config.toml
norm = "batchnorm"
kernel_size = 5
loss = "binary_cross_entropy"
residual_init = "none"
orthogonalizer = "newton_schulz_5"
epochs = 49.8
Rows from block 4, named by matrix and row number. Rows with one number belong to one channel. Each number is 128 + 24 x the weight over its row's rms, rounded and kept within 0 to 255. All counts start at 0. Numbers have three digits each. After the name is the row's rms in percent of the matrix's.
# convs0: first width-5 conv, stride 2 (model.blocks.4.convs.0.weight, 144x96x5), inputs 64-95, a 5 kernel for each
# convs1: second width-5 conv (model.blocks.4.convs.1.weight, 144x144x5, transposed), outputs 58-86, a 5 kernel for each
convs0.36 100:112132154137140131130138104099119142135111158125191124128136154155115143127147129167156110159100129118155139130134096137141141134099134130076102121117119092154136122133118106129130113143188169114106111115083126137122110152158176110111151116135130132151137078142113176104153081159179115154216097164138160110129134127105113122129111132107133198122093139095143117150152121155154165144130109133130118140101113098161166198101117143114081129148049098162111135112139131166128122107187115
convs1.36 109:113114130140132173135114142118117100127081160117155132126132098136113149133123095124124150146151149123113098123103097166114121190126141138127141089113105138121108130145137106093088080127159093165132128126147152130139101126141126137130147160095134112116144132157142149125153105145115128141132131107102124135139156126167120122144134102118158150151108141150110150125114131112111127071066104115175101090116126116104170146102135111139121158
convs0.37 090:099112063134115145146107101103151127109125152113102129117112083121109079101131145096138130145157123101079145172150126117153142148176137162135120121156162090102119110145112126149113081142133127103116130106142112124107100078096086106109119085150117143123149145093170130075121123111140089131100127119120132135106146116122174148138115104115143103113099091111090104133127135112145134097117148158138122133098117113112113116111158167158095127137140144113098146181156123134156160140144148
convs1.37 091:095131139120120148088100116113110112083074118117126095129088091124160155151108141163120144128080104144098136143147088126164124120117098128079122158103097144112092096133096163173141110132140144116158163136114141104123122144166127172122153086091128132095125133111109154137131133110105123190151124107087140125157142141128135140136136136145142156151129111131167132117117155102137143091126109123113142151134150130144152107154096103124158120
convs0.38 102:128157122139159139128114130134137126151079154109136128099131111114116135126175129155206087123139136149164125137137125108064095067087105110130108141150131135072136104117122120130115100150112120117090126144134118091125102131144117122116135146138171104096146115137140137132088118115162156117140101110152075104137150192131133147138137168143160163117138077141104111089086156143123113130144167114135113111121132135160093142181179114141135115122178094139136148138143124138151134073107121
convs1.38 105:143104137100119112171130142122163137109132159140160155156174139139123144110097150181116149147118128138134120155141096108186137142136106149082133131116107100135141136149157131124109145094152216142192120132115100116064141129131151153161157112076153161129094109127114128132105067119119132079120119151130140094095139129136118125168129095101139154123132137168131129139150135106095151156158136121135142144167109055153131090141115124098145082
convs0.39 099:147123109108125117134119132156112123145132158104117121133147155096136112098112097113101173112124144144139115119111125128121166172146113135087109109133149082137086159173170104140098139142120146145125141132115118174133144100124125126118112109121136162156109156143124135165166126149146143048094077144139119117135121144143153143143138107120120144130157087050143120124122124115114171121141134164114152132127125151100120152107132136155190133159133130123095072144163157155103157182159109
convs1.39 097:123144100116113161105147139128130124115160093137093124135135158136130116102095137110113098112106150148159104129105137118104125115131133109141140101182112141134120143151160119092113109183141143081166119131119157124128109134139164108106049131192136126087152085135153130102117167180084120148136111124164104104131159114114140113118169086167109097141147160150126164121147109085143166116109103113140093114143108105126151130141131141171109150
convs0.40 100:128097129147132117136143107141078118108169129109173128151179132113096137140154152143089087120152142129116087126107142140103093135133133135156176144163183138123115132162078123146120134105128151109111147137139160141134132089115127102136109082123170110110148142120111134120123153152132094143185128074148162162117154152088122148152186108124112174109146125162145113108104125126124131119114114174169188123103107144164177167114129173089103124128129130109122101122168084138123133146158134
convs1.40 102:141131120107106123139114141166121074117140148133132083149123132157118127127145112168143119118153128138119136114133127113122170186135136104158156187109128130118113114145125172138107143099155152191201147129147102127114120141121161143144129104130156151145153096130155118147115102170087157138143101098103100150129131136138121123155086109117113140154107106180133122143088095132098125128121120117089153123112129115133145133140086145095111154
convs0.41 103:144113149101092138106133040110121126066177121122115138128150148164113131081123132093128074086119142143132123113121133166109125150146145149167126112138104129108100135142124122101134136082064081127081112114158149164157120114085160157132085133146138107103146104124124124167141115114111105032093141139160145125094151123142112137153119137128097145103076111096089155163148112110110126161095145060136131105105128147115083120115090102074171163162121093175151114118187156140143131113129122
convs1.41 111:128163139151124132100120114146119115105135128076123155202108110096148133155156113097132121139157152155112099130113151152104111129145164136126125084117109111125121118139116102103149152136125120129131094120174144089104118135150099148130100141151132128153104114136151109083129108093091151143142135106125107115149135170120108109083136131127128130130167163098143160112114168137156110128124147144163120150131076169141101110138136136120152152
convs0.42 100:159136119129124109132151132105169127151146049129160135090124154146169193130107114197163100162144171132129126119113095092127123108073113159110136150113093126132167168144102104106192136151107092142139138116113120093100136138091106155138150096120126130172098134136135099135134131125140083109141108072108122154121119135166127145160127140143104152131110068118111130110131142104160154144155104121114129111143130143140121149107073100114121105124115105089112190117130131165083099137147151
convs1.42 102:163108135176123162114137164160183119139090116123128144098105137103144121117144110125177188107119114170129101143162136168109130139138112151149099121156125186164084143123113155136134127114106152148099099127114120114145140126182115169132090105129092141160106120178127127117129105142088149123114182123150139152138088107121121138130158161202129110139147127124149140096133124133101152118117132144109136149145132118114143170087125152092147105
convs0.43 091:116153091084125118146143112147117082142144121137147173151129176135123166164104092150150154103120144114133104143146125128087116126128152138148091118094142137131136127128107134127137139148116131125117109156116130088140138139174169090168105112088137149118173122110142111137170106138156170155124133140103140125153138139118141103146152081136116106145128154175121162103119126096150094140168179151124111141113073092113126091146110086201122145136159115090140125079140142165158105167171114
convs1.43 085:079135162125133139102138183134132122124103104135129127145103138131123115096102108113107153109088132069117103117101088164137160118162153089100136114108105124174166163148094148087091149150171092111125150116141152149139091122121087113161144155136110168120094114159153112075164123137172121176128145127096154088130166132142139127135171110141119110122111078111128150117103113143153120110122119117103112136133118117129111131101117137132115082
convs0.44 099:129162114153151125084145165145110138112125172122143161168126129150157148125158203141113156141144134157091143147130115123148120158111108154098105123117068153112153119090108137127130124126167112117129170156146150151091112123142105114126153123133132131127149149139172103157133107084143126109114126131126107080110128146140128137147099119155150130137112136187132116118113146106155115156131141166133138137110126138192148151127102106139108117118116123156122120129148158125189126140130068
convs1.44 096:141111123115107107152141137104201138111143081126143181126131137115149128082102118136173117102134111120099102127137177134134155137127120077100098110115120145123132131163110152142164121148122148118102109150100153103121135144120059110159139130113139157145131141177144134079134126136166114111139088129152156125158129150132104142187134142111152103114110096125115103127130099114148194135128108093099121116120110113139120107139130101112154107
convs0.45 103:154081097130149137098165146120159118116149135122118141146132161128126141154222169094097122126106144139168130115149117113158160158095130120101138099128107132112139144167107127118127126131114101116139121111104091119125142142106098186158101111134095102129125125097138171145152122092116124142133179127162179160151140124135107122110136139099112129137084165137158123113145115178108138134099117121139146108127105124121132132114126166110107116134102107146136184155129142103098149121130107
convs1.45 104:109141132150106157121148150102145117158119110105135102115101156122130146144080128140163135177127140127140111133098118137064151120111103142111127105115115153124121094147095148162120084130115161148146131124135138126115135145142110129177106154132147136153113072101135096132110101138110182140112163123128120127159127107130136122152125141152196118120098121122122129063114151180139142140170115106135134108114094134140112127143161178123154142
convs0.46 102:146107149156170134114117109116137115125072161157087115102154125118139168156085103108087131164121170131135137156144154126137136138128082110101130126135086092118143136134134156174128108108157169120091116149126122129152163107052154130130140132092082122114091124103100129165112125146141130130119110070082128113136146163122101121107114145118117128153134083118111094138104140117115135147162087141127127129179090072108127147121116122132127133126137146125107121129136128106122095132059100
convs1.46 112:144114148132122124143132102128146141101130172104127140161156128144118146112088149137093127130138138113139110141128106116150137127088099136083149136094136097144127167112110110130140113085180143134132148107119129127119139131138144082158107115090155139123162174155083149112151123130114144120086127182133106154085099102138131110141112148137108178105123130170142129147088114108173084120108137145151164127122114146126192095142150099148126136
convs0.47 098:129086122153137111148128185153101193159111154201158164141151112098130121149170106116154127149157128112105143157099111140144149142170159147132144151124145103126126126152132106098147108107094144137138148166106103167129098133148138129100163119166122099120088147114134119119096100131112107134148151160164099114093101075135124107104106142107120158091129164068122099107144177126133109117159155122167104121106113194147124072113142166088110152100149128139151117100133137113132134147077126
convs1.47 097:106135147112097162139148121116108145125116119183102131138143126142124114129133155152120153158089117132119137103134166164171122148149106137112138155116129100115079078127157120161125113105148157101127120115133136127182133119144090176084165103080147163103109089124144124079140141114102165146146150137134169115134116079110123136111120096141123146164142100120138173102098073112124123128141087138134120140115123109142119134167140143141156133
convs0.48 096:100103129143156145140155122152164153141123105082131096099077160108127112113125173069102098145095148148148158139144127121160145163147153136108117142132149120108118088077119144119076133111135132114091114106140147110116084149157131088121073119113126145118066135110095112106154175166130154166131116099146170119119122154078089107135123140140123122114149139150132131156092166118135132152113127138147135134108122116151133150158117148112118146064142123147109154099139092120142142134081096
convs1.48 072:178211114100041133152156129091139150143065105093133164112146083105134122160125125083140143147132148132143119125177141117122130121137092135127117062132112142154135168165152154152155136129102140086068156148113125141111128099127121104103108076117100101127124144136143136157143150155137151154149174173137141159118092131103153218163164138153128089052104106114138185150125147142138139132135154147083113143131138154127138166106137156126149116
convs0.49 100:119096119114111123097111135154136149087142142118130112116104096097155132112138154079116119150138094135164150121110144112139131154150130095161089129172173147115111099158102124151158116119140143161129122108177128123130141125081070095177170171134109152145122114115113128149160167069142158151162147113117130141133173125121176105171141129141112110138132099155148101108138153085132105115114133148106100137116150122159136151087098142153092124114141169134097100100106122122098147135084151
convs1.49 079:137145152141065167163159096116119145116087093116133133109157130096122132123103155115152154126126137115131135152149178129142149108133110105115137114113173155157130138126133138158101117145140144110145194143140171136148156154129171134124141091084174130123089134115107141133167150127143101123109131125163157126149089105057111132177176127148134157114144117153092123080120114137166155154144090116156126086157113124129145157128132155154167140
convs0.50 098:171149111116151139135090132113135173116159152103111158123124115154113112137126081083100121129105104137087158133112121128134141127146142132123172119089108136121178135128155109096150165091142118118088117144109146122133081103161130082101147167141116077133177102108125135151144129143110112132058104161136131133148144131126162140159132158131130120127127123090125134137145103135137121138139144127163150137103154106073114180117130120140149145150136119181089092100122078105106131128148160
convs1.50 090:126125121128147095092103112121137113101150149140098115110105119125117116123127115142082086121124093120086124150133169109117156128118112097101150129071155123115132094164168104116126130129171134136126101131123103150135160094161125159138151124127132079135135119156123131103145148170127092128153097119177112137161146108143118138135098133150129103138129152080125109115120109155160125103139135082166118130113134153142137111179161146146111112
convs0.51 097:132120116087112103102122184127126184159169166138140132136094084123125120140118093111132118118120113143154120127141111102112097120120111155156089102130096161094165097151110157120092148120101126118122103122100105092103135114115173143113081135082093138149138183136148141165093106142136129107141110147100136147138159145119155101149109127116122111170103128103077154120121112070144114159131135154149078127136115106147132134137149178122129090110122122111164144102119191146133129101133176
convs1.51 104:137116157141143171114170134124134101112104141142107100116107117116143071114110159110173141131103134105100130110133118191090089121118138122161110114097135125117151113153129120089096095121137137176141109104120121137120096146128147089159151197130127095131120110104170107104124106108129148167102154120102151098112179137123115110122167111189158099139111118156121123114128118151134110083082098130137141127140075114124094136133114126163145115
convs0.52 099:108118093112152118159113090135127128127140129125138104138142115143160153121110112163140093151099134090134131129101125152109166138105149113107102106120129193157178158131077141141181177093077102087114119132159122117108146126120149122098061124132127143138128139162103134141113148174135133113100141078144122111113106134098144128129123135122130118155171136139099135093111117131119116117145107113083080143161138125129119093120143136111160114103127137130147119154129141106155185162128101
convs1.52 118:107115115147182132133127127131115151129124169130125128088156140149117121102083125151149153132135127110123095130129140143155137131112144141158147121128122126143072112137150155148123140101115114138139106125113168093126118155106178145093129094112147128133129126112120113127128131127186121132085113136128128143117126123105095112103118110122122161104122111162117101167085146172136126203166089110148179121103122130172134168144115123180100100
convs0.53 102:136106144161138160063088117131114098098130152117101139120095135079134096134175132087102099127113150134146148136115131163110108152136111102118092100138191149159140115109144154198170162115091072130123137109100126114163126070091108130122104097146130090164103124139153136121159138118128110090085116115088120159145090117111123121120123129133119103098135100116094116099107102121105108106131132128108092114176127115124107140142093122097111145141122149167124146128139111110123132161156114
convs1.53 112:133154138135133166101125097137063091154119159134134110089120113109120098118127114146164100148126110121184136127156180137117139120110102119109108113138105129114157128108108120180147093109130163106129132109123146127094130141110117108131124116100141159134145124088125114143104130156133122101139139124146126105126105120171135090142112185118106115165157122101134139097121118138132143150136101126129136109130149120111127174177089142140112111
convs0.54 109:138097105128142132139159135132162118139101132091116150118104121133130131163123133168139076091092144152131111144122123148109111133100128085116116126131117123163165130065079149184155085068122099075091143151143167159142124096118119101131150191137150126103088151133125121116136122110127136139132117122097112084104119132098142152159130125109128134145146111133144180134127119184194159110127121150115127100137169112176120120101122145167137121134120113127126088127159145115165121122150167
convs1.54 108:120108123101117141150129120125142151140111142106160111142122191121141141122101158172112142169118129106104138122109134131126152151116134121123107173126083122128133122147113170152105121127105097141160127138123156077125137187140168121141157159099161150134111120152080115120129111100117118136118085156092125111107129074146093156114163150136150129127093121151100114162139132097083145129136121137147160147121100139126111154173166128156096094
convs0.55 103:073134138150168164125118157095116108129114154165106135209165103114144149146098170124175220131146129147156130156123125152127138114128127137124130151103134141134096091111140131147145140126148115114094131128132089104122108104152186159164128122116138141108088154128127126128144110109150092155114134122124141170130130132141120140152143126169134083134132143114116112123140141118144178177137132113126110134156121148125131106160105125096198168099141145119095129151124133096174202145105128
convs1.55 113:145120176143105105121120095118105144105146094140136106095138103133144141101136119120136172126162122139122105166107168103153106172115088119108114152097098159136119159131131135108128141070098113111072087126119087162137099123085176108133099147125184129131110146120112167180139157102111137162121132137156152159100101110128153115139154112108113167139131100127111163092128090138115128172097106118124116121107143136123125108118106154152135128
convs0.56 104:143131108137118148092107108170126104120140125137129123169154133106107141140134148165136102122090099120131124133127131128142110125124127116092113131127150156146125137148099140157157126108136117156142160171140146101091119121109102083100127160135135133130087123166176162103124140160162131096066100148155115140113131128140138135122165087119143143172143126108121125151150106112080096106122154141166175154154078107126121120157092115086150152172136128112070076106127163163111188181126103
convs1.56 122:123152148135112106100126122121153146098124193083119151195114135149139094084109149128126123122186119123163163098128138088118145148108101131143129103133132105107107136122143123114136177146107107094175115137124158136114134160155117139122148113123129117122127118140169128084139118173109151121118112139148125106123122128120171123165125115136136117087119135141119089129143139123142150116121127104122085151137094127123089098093102154098119123